{"model": "image captioner", "encoder_activation": "gelu", "encoder_bias": "none", "encoder_conv_stem": true, "decoder_activation": "swiglu", "decoder_positions": "rope", "max_steps": 8700, "decay_fraction": 0.4}
Rows from block 5 of the image encoder of a small image captioner, named by matrix and row number. Rows with one number within an expert belong to one neuron, the router's apart. Each number is 50 + 12 x the weight over its row's rms, rounded and kept within 0 to 99. All counts start at 0.
After each expert's rows are labels from the 100 images, of 14976, where the router gives the expert most weight on average: "strongest on" is what is common among them. Only what is clearly more common there than usual is listed. The data: cartoon faces.
# router: router (encoder.blocks.5.mlp.router.weight, 32x128), inputs 86-127
# up: expert up (encoder.blocks.5.mlp.up, 32x64x128), inputs 86-127
# down: expert down (encoder.blocks.5.mlp.down, 32x128x64, transposed), outputs 86-127

# expert 7
router.7:63 58 41 60 61 35 29 41 53 33 33 51 78 53 60 50 45 65 52 75 31 39 41 50 45 57 43 62 41 31 73 43 43 40 55 43 41 51 24 40 56 52
up.24:51 38 57 58 64 51 44 51 60 45 32 68 28 52 30 62 52 49 54 40 51 58 62 81 66 39 38 54 23 42 44 34 56 75 58 47 37 64 25 47 58 44
down.24:46 57 61 44 74 30 64 52 51 47 32 35 65 20 50 44 58 69 49 48 42 44 60 30 50 47 41 60 54 53 46 63 54 63 56 61 46 67 36 42 57 27
up.25:67 49 46 66 58 56 19 58 41 49 75 44 66 49 58 52 46 59 43 51 58 53 58 59 39 53 52 71 63 67 35 54 51 73 40 44 49 48 48 59 71 47
down.25:32 32 41 48 58 66 50 38 39 55 52 55 53 78 59 64 61 74 64 47 53 50 53 24 23 55 59 51 61 47 68 83 63 60 71 37 38 50 65 46 38 57
up.26:68 45 54 67 68 72 37 55 46 53 52 60 59 51 37 49 42 41 62 48 56 39 31 50 28 59 64 62 56 65 51 52 90 51 49 47 38 53 42 48 35 56
down.26:38 38 43 52 37 44 58 34 27 48 52 54 59 36 52 48 59 66 35 60 49 65 51 75 52 51 72 49 44 61 51 54 46 54 51 54 66 61 44 37 48 59
strongest on: beard; orange hair; sad; hair colour: blue

# expert 5
router.5:43 60 44 56 49 40 52 42 37 52 56 50 29 58 68 56 49 54 63 63 42 35 38 29 64 38 73 51 49 45 59 63 58 54 57 55 39 62 81 54 50 37
up.0:49 44 29 50 54 54 52 66 50 53 44 61 47 56 51 46 63 45 57 50 55 52 52 42 23 50 43 40 57 41 39 53 49 56 55 42 27 44 68 46 44 32
down.0:41 66 50 66 57 52 17 60 63 72 61 56 31 56 48 34 26 36 39 42 54 47 39 49 55 85 65 60 54 39 58 32 32 41 69 51 32 60 38 40 49 62
up.1:58 59 49 68 47 45 43 30 45 64 51 66 23 53 66 45 67 24 61 60 52 46 32 61 42 56 67 41 30 50 37 34 36 57 36 66 59 54 46 63 53 58
down.1:50 58 46 50 55 48 26 40 60 50 44 58 53 35 15 64 44 35 31 56 48 33 41 21 49 32 51 45 54 44 51 40 48 59 57 42 41 37 56 50 83 62
up.2:54 41 60 49 44 47 59 37 41 64 46 65 64 40 60 45 25 35 62 52 47 59 67 68 59 45 34 47 43 59 69 32 62 51 71 73 48 57 51 35 41 76
down.2:74 47 45 56 57 57 57 46 46 23 39 28 46 58 54 70 65 67 31 56 45 29 37 59 46 52 35 50 45 78 49 55 51 51 32 43 53 55 62 56 56 44
strongest on: laughing

# expert 14
router.14:24 41 43 51 43 64 60 47 23 50 41 46 55 65 49 67 55 41 53 66 60 36 74 29 63 50 54 45 46 43 41 30 65 49 46 33 71 56 44 39 55 74
up.0:48 46 59 42 52 67 43 34 47 38 55 61 39 45 40 51 41 66 64 66 42 30 50 53 70 37 61 36 50 58 44 47 79 53 71 59 45 32 67 61 31 57
down.0:45 29 64 55 53 51 68 41 69 41 67 34 46 49 41 60 50 82 51 61 55 57 71 30 62 47 52 43 42 26 58 57 51 46 53 59 41 47 66 68 59 33
up.1:49 36 62 41 58 56 33 66 60 56 51 48 37 66 55 34 31 44 49 31 47 66 41 46 58 48 58 47 25 43 62 55 46 62 60 16 55 35 44 45 52 49
down.1:52 48 42 49 48 37 62 63 52 45 47 62 58 67 53 41 37 72 50 52 49 60 38 56 46 40 49 47 54 42 60 35 50 63 27 41 34 67 37 66 43 64
up.2:54 34 58 55 54 58 67 61 51 52 68 47 55 62 43 48 73 56 55 50 58 52 47 43 49 50 51 46 68 64 29 59 68 49 36 41 39 65 38 66 21 57
down.2:62 58 62 61 41 65 46 31 66 55 46 52 51 33 60 53 49 56 36 64 43 57 49 49 66 40 38 45 53 30 34 50 55 58 69 62 67 41 69 45 67 46
strongest on: angry; orange face

# expert 26
router.26:62 67 49 34 63 47 38 32 61 45 39 42 53 47 59 60 67 67 55 64 56 59 44 79 47 59 53 48 66 35 54 59 60 48 57 34 64 49 57 39 50 70
up.0:34 36 29 52 68 19 40 44 51 67 60 53 44 57 54 71 42 47 45 47 63 48 48 55 61 42 50 51 64 56 43 42 33 54 48 60 25 42 51 51 53 46
down.0:49 54 50 59 46 63 37 72 42 32 62 34 31 54 39 46 41 54 46 65 61 42 59 38 48 44 46 33 56 61 36 27 56 30 70 36 65 50 63 57 49 53
up.1:27 28 61 75 49 42 38 43 60 51 46 58 57 53 47 61 47 56 40 44 33 30 54 69 46 32 51 49 53 42 62 62 58 52 37 51 25 55 63 70 39 60
down.1:53 48 36 70 51 62 57 57 38 44 60 57 64 73 37 61 74 52 61 55 43 49 41 60 43 53 39 33 52 53 80 61 39 74 48 43 30 54 55 39 35 43
up.2:57 47 34 48 71 47 36 39 47 32 52 64 40 26 45 31 55 38 39 59 51 59 56 70 41 41 36 48 37 49 34 58 31 71 47 28 43 35 62 58 44 53
down.2:49 51 57 47 58 71 42 47 48 40 52 49 44 47 57 55 87 57 33 74 71 38 35 68 52 51 48 59 45 37 38 43 46 53 52 41 51 53 35 70 39 47
strongest on: black hair; beard; sunglasses

# expert 8
router.8:72 35 36 62 27 58 40 67 40 53 60 63 59 60 35 49 64 67 38 65 63 47 59 48 47 50 48 42 38 70 25 45 53 53 70 51 30 36 51 63 65 57
up.16:48 61 59 52 52 49 59 58 52 41 58 36 66 76 65 42 40 30 35 49 50 16 52 45 39 59 48 43 43 42 65 34 50 53 65 44 48 27 60 45 58 27
down.16:39 51 43 61 86 50 60 60 49 57 56 49 41 47 54 60 53 37 46 46 42 38 37 43 48 66 47 45 64 55 39 48 37 57 53 22 38 29 34 48 38 59
up.17:61 45 35 60 70 65 35 67 23 59 48 51 45 49 54 68 50 56 33 77 58 66 39 47 39 52 62 62 57 65 31 45 54 37 48 45 54 54 39 37 48 52
down.17:42 52 37 55 32 52 54 59 51 44 66 63 43 59 46 70 40 50 48 51 35 56 36 53 48 47 35 54 46 50 47 47 32 47 59 48 58 46 45 57 50 58
up.18:55 52 50 53 70 42 41 86 61 39 18 61 42 33 56 66 69 42 49 56 47 57 48 44 48 60 36 57 65 62 64 30 68 39 58 42 60 57 53 51 26 61
down.18:47 56 38 52 46 54 53 34 49 51 54 45 35 43 47 39 61 41 53 32 52 50 56 41 63 83 24 39 79 54 68 56 63 62 51 50 41 57 61 55 63 67
strongest on: pink face; pink hair; bald

# expert 0
router.0:39 63 78 49 67 57 43 71 22 58 33 38 70 66 32 52 68 47 61 68 62 64 38 45 51 48 40 63 71 30 52 50 51 56 29 32 38 56 54 46 40 40
up.0:61 65 64 39 54 45 50 69 25 55 48 38 52 49 51 59 58 42 62 70 60 58 47 37 54 39 35 45 55 47 46 48 47 67 41 32 48 49 77 60 58 38
down.0:47 50 47 57 55 41 53 62 44 71 53 59 52 52 30 66 46 56 52 60 54 86 56 63 73 44 46 48 73 51 50 46 49 72 57 46 66 57 46 50 27 37
up.1:56 59 32 49 43 58 61 35 27 43 20 62 55 36 47 46 59 64 24 58 55 67 38 60 30 55 50 39 45 37 64 64 62 27 41 45 42 61 40 57 50 62
down.1:37 49 67 39 58 58 55 67 61 37 49 48 66 62 59 78 52 35 58 50 51 39 53 46 33 66 52 40 56 29 34 47 41 51 30 35 55 48 41 40 72 44
up.2:53 69 62 53 60 41 49 45 22 62 46 60 53 58 32 58 42 60 53 49 68 42 48 40 54 56 43 52 66 24 35 29 45 65 49 33 62 63 51 50 41 65
down.2:40 62 36 55 42 52 41 46 46 53 47 59 50 53 27 57 39 41 61 72 56 74 58 61 62 42 66 33 52 46 63 40 58 65 36 60 58 47 56 46 34 63
strongest on: hat: no hat; yellow hair; curly hair

# expert 16
router.16:58 61 50 49 55 78 39 59 67 45 48 47 64 46 51 43 34 24 40 56 60 38 74 55 33 42 69 29 53 46 60 49 44 52 70 59 53 48 42 62 52 54
up.0:39 47 55 36 42 41 47 26 58 36 48 22 56 72 47 69 35 68 40 45 38 56 55 69 28 42 58 55 48 61 57 43 71 48 45 41 43 48 64 32 57 54
down.0:42 53 74 24 51 61 51 60 51 63 62 39 41 58 68 50 32 71 47 48 66 49 48 64 50 62 49 70 49 61 30 34 70 58 67 42 32 48 73 34 38 61
up.1:73 58 40 49 64 41 48 73 66 75 35 31 61 42 60 62 54 50 47 22 53 50 40 49 54 52 70 49 45 51 52 63 39 45 37 63 50 34 74 72 50 47
down.1:48 59 50 73 64 80 58 27 37 59 36 47 44 59 48 45 49 61 48 51 30 37 73 60 68 57 70 25 42 37 61 44 53 29 56 74 48 36 48 22 24 56
up.2:29 52 66 47 39 42 44 37 57 30 50 46 58 48 54 57 54 87 48 58 44 50 54 62 59 51 36 69 53 52 39 56 52 48 52 47 54 54 45 51 56 26
down.2:65 57 72 40 46 37 35 37 46 60 67 43 20 59 45 43 46 34 36 63 68 49 49 65 64 68 51 39 59 57 21 50 36 53 58 67 53 45 75 51 48 41
strongest on: grey face; bald; cap

# expert 2
router.2:41 39 70 50 56 33 49 54 60 56 54 57 46 34 50 66 51 54 63 49 53 50 56 42 47 42 62 70 53 54 63 58 26 73 75 48 53 70 32 39 44 50
up.0:44 39 40 47 58 64 46 48 34 40 64 70 71 41 34 67 41 40 39 72 51 46 31 51 56 41 51 51 18 44 45 51 38 73 33 55 66 49 46 61 43 37
down.0:50 38 41 53 70 56 45 77 50 32 46 40 63 40 73 47 46 57 67 76 50 46 40 67 32 46 26 57 63 59 37 60 70 20 55 51 53 38 33 34 51 58
up.1:57 50 48 49 49 61 55 66 44 54 55 55 53 21 54 35 50 44 68 55 67 42 72 47 54 51 53 69 56 67 41 45 42 37 51 51 38 60 84 39 62 43
down.1:52 73 73 42 46 25 39 40 57 55 67 49 46 51 29 45 52 35 51 42 52 48 43 50 19 60 42 67 55 63 34 52 69 41 31 66 31 29 62 48 56 49
up.2:46 47 66 64 36 61 34 63 38 45 51 45 63 46 46 39 44 64 51 57 59 65 27 55 61 62 33 46 43 57 65 35 55 38 39 39 47 60 58 50 38 45
down.2:24 44 33 52 43 54 47 56 51 47 71 58 43 59 58 37 72 32 43 54 51 46 42 54 62 70 33 64 56 57 58 49 49 64 26 49 63 39 32 49 54 61
strongest on: orange hair; blue face; bald